A small image captioner, trained from scratch.
Training: adamw at rate 0.00076, 21900 steps, batches of 256.
Data: 90422 training examples, 62.0 epochs.
Rows from block 6 of the text decoder, named by matrix and row number. Each number is 50 + 12 x the weight over its row's rms, rounded and kept within 0 to 99. All counts start at 0. After the name is the row's rms in percent of the matrix's.
# q: attention query (decoder.blocks.6.attn.q.weight, 128x128), inputs 0-127
q.101 095:50 50 64 50 62 50 50 66 38 39 36 34 50 50 73 50 50 58 50 50 57 50 25 24 50 62 67 50 50 62 50 50 50 50 50 61 61 50 38 26 50 50 27 59 35 65 75 63 38 32 72 50 50 74 50 50 50 31 33 63 50 50 45 62 50 33 50 50 50 50 50 50 50 50 50 50 50 50 57 37 30 19 42 35 37 67 50 50 50 66 59 50 50 63 74 61 50 34 79 64 50 50 50 77 39 50 64 50 24 60 63 50 50 50 62 50 50 34 58 50 85 50 35 50 50 35 50 50
q.102 093:50 50 73 50 50 38 25 50 50 50 39 50 37 59 58 32 64 50 50 50 50 50 50 23 65 50 40 69 50 50 50 50 71 50 76 72 50 50 50 50 39 50 50 16 73 28 67 63 50 65 50 38 50 29 43 30 50 50 50 50 50 50 50 34 40 33 50 50 50 43 50 50 50 50 50 83 50 23 50 33 50 29 50 50 38 57 68 50 50 50 24 65 64 74 50 69 50 50 50 50 50 50 50 50 50 50 50 50 40 63 50 50 50 68 50 50 41 50 50 21 11 50 50 50 50 30 50 50
q.103 105:66 68 42 50 50 50 50 57 50 50 59 50 50 50 50 67 50 50 50 34 26 59 40 50 76 50 50 32 50 41 50 37 84 50 72 76 63 50 50 56 57 42 50 50 60 73 57 65 50 50 50 50 70 50 64 50 36 50 50 30 77 40 50 59 67 39 50 72 50 50 65 32 70 50 50 41 50 40 50 59 50 41 34 50 20 67 50 50 36 62 50 71 34 41 50 61 31 37 70 50 31 67 50 50 62 57 50 77 50 39 41 28 50 50 64 37 65 39 50 50 50 50 50 37 31 36 50 50
q.104 097:60 50 50 41 50 64 24 50 50 60 39 50 50 50 68 28 50 50 50 39 50 50 67 50 58 39 63 50 50 64 32 38 50 50 68 50 68 50 50 41 50 73 41 50 50 50 22 50 37 37 59 39 50 66 60 66 50 50 50 50 50 72 50 39 63 50 50 50 61 36 50 50 40 50 60 65 29 58 68 60 40 35 50 50 27 77 50 50 50 50 69 61 68 50 50 78 31 50 50 35 68 70 50 50 50 63 50 41 39 50 63 74 78 64 83 67 50 50 62 29 50 26 50 50 39 50 50 50
q.105 100:65 50 50 50 50 66 50 50 42 50 50 50 41 38 50 22 50 50 50 50 65 76 71 50 50 40 44 50 50 50 34 26 50 34 50 59 66 50 50 50 63 59 50 63 50 50 50 50 64 60 50 75 50 58 50 65 63 50 27 36 59 59 38 31 29 50 50 50 36 50 50 50 40 30 50 50 50 19 50 78 33 50 33 36 38 37 40 50 38 57 50 62 38 50 66 31 50 42 50 44 71 50 62 50 50 39 65 50 34 29 65 32 30 50 28 50 50 69 50 26 65 73 38 50 50 62 50 70
q.106 094:40 50 50 50 50 78 50 39 26 50 69 50 50 50 50 50 60 50 73 50 67 50 50 50 70 45 50 50 60 66 50 50 29 50 38 50 50 50 50 63 36 22 63 50 60 13 78 58 61 77 50 65 50 50 68 50 50 67 38 66 64 50 59 50 50 32 50 50 50 50 79 50 50 50 50 73 50 34 60 36 38 50 50 33 71 50 36 74 60 50 50 50 50 50 50 50 50 64 60 50 37 73 50 39 50 50 26 50 50 27 50 50 66 66 63 50 50 50 37 50 40 50 72 50 64 70 50 50
q.107 101:40 50 50 50 28 26 50 64 50 40 58 62 50 50 32 80 50 66 50 70 44 19 50 50 74 37 35 32 50 50 38 61 50 36 50 44 29 50 60 50 50 50 34 28 50 64 68 69 50 50 50 33 30 50 19 50 62 68 50 50 37 50 50 41 50 66 50 41 66 30 50 39 20 64 50 50 50 50 30 59 50 50 50 50 41 50 50 50 74 50 43 50 33 63 50 50 32 50 50 58 50 50 32 35 50 64 42 63 50 73 63 50 50 61 50 68 50 56 50 37 27 50 50 50 32 35 50 50
q.108 084:50 50 50 50 50 50 50 50 50 88 50 50 50 65 50 62 50 38 50 66 50 43 36 37 50 50 50 64 50 68 50 50 50 36 63 65 60 50 70 37 50 66 50 29 67 50 60 50 50 50 66 50 50 50 50 73 27 50 68 33 50 50 50 20 38 50 50 37 50 68 50 61 69 50 35 50 50 35 50 50 66 19 58 19 42 50 35 50 37 62 50 61 30 50 42 32 50 29 50 89 50 50 50 50 50 50 60 50 72 50 36 59 71 50 50 34 57 50 33 50 23 50 50 50 65 50 50 50
q.109 101:61 59 50 24 38 50 50 50 63 14 59 86 50 50 35 50 29 61 50 50 50 50 50 50 50 70 42 50 35 71 50 50 33 68 72 28 50 63 50 39 35 50 65 50 50 50 50 50 50 50 50 50 30 50 50 50 50 39 50 63 50 33 74 64 50 50 50 50 60 73 68 50 69 50 63 50 50 50 70 50 69 50 50 43 50 33 50 50 66 50 50 50 68 50 30 50 50 35 50 60 39 50 50 38 50 03 68 50 50 38 50 27 61 50 64 50 50 50 59 32 50 50 41 34 50 60 40 50
q.110 111:60 50 50 50 65 40 50 71 39 50 50 50 57 50 21 50 29 50 50 70 50 25 40 50 50 42 50 50 65 50 59 38 35 44 50 33 50 60 45 50 38 44 35 50 61 50 65 50 39 50 50 50 50 50 56 73 50 50 33 69 50 50 50 60 50 79 33 66 50 50 50 50 50 35 77 50 50 97 57 50 50 50 50 31 43 32 50 50 78 50 36 50 79 50 28 73 50 58 36 66 50 32 77 50 50 50 43 50 50 62 58 61 50 50 50 50 50 50 50 39 27 23 50 50 50 50 50 40
q.111 085:50 50 50 50 27 34 50 50 50 50 50 71 50 56 70 32 31 40 64 50 35 61 50 50 37 50 65 73 50 35 23 50 50 50 50 50 50 50 50 70 40 58 77 65 50 50 36 70 50 43 61 40 50 50 50 72 50 42 65 69 32 50 60 50 32 50 50 66 50 61 50 39 50 38 50 25 50 50 50 50 63 50 50 50 33 50 36 50 50 50 70 50 50 50 79 72 50 28 50 33 50 50 50 50 50 74 38 79 32 72 70 63 58 50 61 50 50 37 66 19 50 50 50 68 50 50 50 50
q.112 095:50 76 58 50 36 37 50 76 50 50 67 50 63 60 36 35 50 50 73 41 37 40 50 50 59 50 50 50 50 50 80 50 40 75 50 50 50 29 50 50 50 50 36 33 64 31 72 50 40 50 50 50 50 64 58 50 34 43 75 50 33 41 50 50 50 50 50 50 40 63 50 74 60 50 35 66 61 67 30 50 33 50 50 84 50 50 50 74 59 36 34 50 50 61 50 29 32 38 50 50 50 33 50 50 79 50 50 50 32 50 33 73 64 50 50 50 50 41 50 63 50 27 43 50 63 50 36 50
q.113 081:50 37 50 50 71 50 50 50 62 50 64 50 67 50 50 50 50 50 50 78 50 50 50 37 41 50 50 65 50 31 50 36 50 50 66 50 50 50 28 28 50 64 50 81 50 50 50 40 71 50 50 24 50 72 50 19 50 28 35 65 50 18 50 50 31 50 40 50 09 67 50 50 50 67 33 50 50 29 50 50 50 50 50 42 50 50 50 32 50 50 67 50 50 67 50 34 50 50 50 50 50 50 50 50 50 50 50 40 50 50 50 61 50 26 50 22 33 66 50 67 50 83 50 65 50 50 50 50
q.114 099:50 50 50 31 62 69 50 68 50 69 71 66 50 50 16 74 50 50 50 79 60 50 31 50 24 36 50 50 25 50 70 50 27 61 50 50 50 50 50 50 50 61 50 50 50 50 50 50 50 59 25 50 50 50 57 34 50 32 50 72 50 66 50 70 62 50 50 40 50 67 32 50 74 50 38 43 19 50 63 50 80 58 25 50 50 61 50 59 67 50 40 50 50 50 50 35 41 50 39 50 50 78 50 50 50 50 50 50 67 64 38 50 50 50 50 65 50 50 50 71 50 50 50 50 50 25 50 50
q.115 093:50 50 50 50 50 50 74 50 31 50 50 39 23 27 50 62 33 50 63 50 50 50 58 50 50 50 50 30 50 59 50 71 50 50 50 50 50 50 59 66 65 50 50 50 50 57 50 50 50 72 50 50 50 37 70 29 50 50 50 42 50 27 50 62 67 83 50 50 50 35 66 33 50 50 34 50 83 28 28 50 50 33 27 62 62 69 33 50 65 67 39 50 50 50 50 37 28 50 50 50 37 50 50 50 41 35 50 50 50 50 50 21 41 50 50 31 88 50 37 68 36 50 50 50 61 50 41 58
q.116 091:64 36 68 50 50 50 50 72 50 67 38 50 50 69 84 27 34 50 74 34 64 50 50 27 67 50 33 50 50 50 50 50 62 50 41 50 36 50 81 50 35 50 59 50 50 67 50 50 37 39 50 50 31 61 67 50 50 34 50 50 11 50 67 50 34 50 30 50 63 50 63 68 60 50 50 50 50 50 50 50 31 50 39 50 50 79 50 50 34 68 50 32 69 50 39 58 50 50 50 40 50 58 37 50 33 50 62 58 50 37 50 34 50 56 62 50 29 50 63 64 50 50 62 50 50 50 68 33
q.117 092:43 71 50 50 50 50 63 50 50 24 50 50 50 20 61 67 50 38 50 61 50 75 61 34 63 50 23 50 68 50 50 35 50 50 60 29 50 50 40 69 64 50 50 50 50 38 71 50 50 69 68 50 63 50 50 61 63 17 57 70 62 39 50 50 30 50 75 63 50 06 38 68 39 50 66 50 50 34 58 50 59 71 50 50 50 50 50 62 50 50 50 50 50 63 38 67 50 50 50 50 50 50 37 45 65 50 50 50 50 50 42 39 50 29 61 41 50 50 50 74 50 71 50 50 50 32 63 50
q.118 104:40 71 50 68 50 50 65 59 68 44 81 38 50 64 50 50 50 25 38 50 50 76 24 64 50 58 50 50 60 50 50 50 73 33 50 50 50 34 50 33 50 50 34 50 50 50 50 50 50 39 78 50 50 50 60 39 50 32 41 25 37 41 38 69 50 45 66 36 50 69 66 50 60 50 50 50 65 41 38 50 50 50 50 50 50 50 50 67 59 50 70 50 16 37 64 50 34 40 50 84 30 35 50 50 38 50 50 50 50 35 50 40 27 50 43 50 28 50 35 50 50 62 65 50 50 50 32 50
q.119 106:59 71 50 50 50 50 50 57 50 30 81 35 50 38 50 50 50 39 39 36 65 68 34 86 50 50 43 50 50 64 50 17 50 36 36 50 39 50 50 50 50 50 50 44 65 50 50 50 50 50 30 34 60 42 50 50 50 50 65 33 78 50 61 50 50 50 68 59 50 50 50 63 31 50 50 50 50 50 59 39 35 50 75 66 31 50 74 68 67 50 50 50 38 35 62 50 50 34 50 50 50 38 36 67 50 65 50 61 26 36 50 50 50 43 65 50 50 40 50 50 50 50 33 26 37 78 67 28
q.120 112:65 42 50 50 36 58 50 66 37 37 37 50 38 69 50 66 50 39 58 44 35 74 59 62 50 70 50 50 50 23 50 32 44 29 62 50 60 50 71 50 50 66 61 72 37 50 50 24 63 22 64 50 38 41 50 58 35 44 50 50 50 50 50 50 50 42 57 50 63 66 40 50 50 50 39 23 50 50 50 79 39 30 61 50 65 50 50 50 50 65 50 50 43 44 40 35 71 50 67 50 39 35 63 70 50 50 62 50 50 22 56 29 50 50 50 50 50 50 37 28 62 50 31 31 50 31 66 50
q.121 096:50 60 50 39 50 66 50 50 35 50 50 63 50 71 50 50 38 35 50 50 50 50 66 50 31 58 50 87 27 66 74 50 50 50 50 66 39 50 35 28 24 50 65 36 79 82 50 66 50 50 50 29 50 50 50 42 64 40 60 50 50 69 42 32 50 50 50 38 50 50 50 50 32 50 50 35 50 50 50 38 38 30 42 73 39 50 50 50 50 50 22 50 50 50 50 50 50 31 71 50 50 50 50 74 50 50 67 59 50 30 33 50 50 50 50 34 36 50 50 30 50 65 50 38 32 50 76 50
q.122 102:50 37 29 21 31 50 26 60 50 50 50 34 67 50 38 71 50 60 72 71 32 50 81 63 50 59 26 50 33 50 66 50 50 41 50 26 50 50 50 65 59 37 50 29 50 50 37 30 50 72 50 56 50 40 64 64 50 60 50 39 50 21 60 35 58 50 50 50 67 36 60 34 50 65 50 50 50 50 25 39 50 50 50 36 50 39 50 50 50 50 74 50 41 50 63 50 50 50 50 50 50 50 50 73 50 33 50 62 50 62 50 50 64 37 23 41 50 50 50 35 50 50 50 50 39 50 28 70
q.123 096:35 20 25 50 50 50 50 50 34 50 50 50 58 50 50 74 37 30 69 61 58 62 50 41 50 59 50 33 50 50 62 64 40 50 50 39 50 29 60 50 50 71 67 50 50 50 50 69 50 60 50 50 40 50 28 50 50 23 73 50 50 33 30 76 35 50 50 36 50 62 50 50 21 50 35 50 65 69 66 33 63 50 44 50 35 61 66 61 71 50 66 63 50 50 50 50 50 50 23 67 50 67 50 50 57 50 59 57 42 75 37 63 39 50 50 50 50 37 25 50 61 50 70 50 38 50 45 50
q.124 100:50 63 33 50 60 37 50 30 59 35 70 50 64 34 50 42 34 68 38 50 50 50 24 50 63 39 50 65 50 50 21 44 31 50 41 50 38 50 24 50 50 50 34 32 50 50 59 50 35 50 39 33 71 35 50 50 43 62 62 29 50 57 58 50 62 50 41 64 50 50 40 35 80 31 41 50 35 50 63 41 50 64 37 75 50 42 50 66 57 42 50 50 28 50 31 69 50 50 50 50 38 50 15 50 50 50 50 68 50 50 50 33 50 39 50 50 72 59 62 55 50 40 50 50 62 50 50 20
q.125 095:50 66 63 50 50 40 50 50 36 36 37 31 50 50 28 50 70 50 16 67 50 65 50 31 50 50 37 63 50 78 50 50 29 50 84 50 40 50 41 65 50 39 60 39 50 66 50 61 50 70 50 50 50 50 40 50 50 50 62 50 75 50 50 59 50 32 50 33 50 41 50 50 39 36 50 69 50 64 41 50 68 26 50 64 50 50 32 50 68 40 50 38 50 69 35 50 50 62 50 25 41 41 33 50 34 41 50 50 62 60 50 50 61 57 24 50 37 60 50 69 50 50 67 67 50 22 50 50
q.126 097:59 50 50 50 21 50 50 29 50 81 57 50 50 50 50 66 50 50 50 50 30 50 61 50 43 50 50 50 50 36 75 63 65 59 60 63 30 37 50 50 50 50 50 39 69 50 39 72 33 66 50 50 28 50 43 70 50 59 50 32 33 36 42 59 50 50 33 50 50 50 50 13 60 50 50 62 37 50 62 28 68 64 50 35 65 50 50 59 50 50 50 50 66 50 50 25 50 50 62 59 64 50 50 50 31 50 84 50 38 50 38 39 63 50 50 33 41 50 81 50 34 61 29 42 50 50 50 64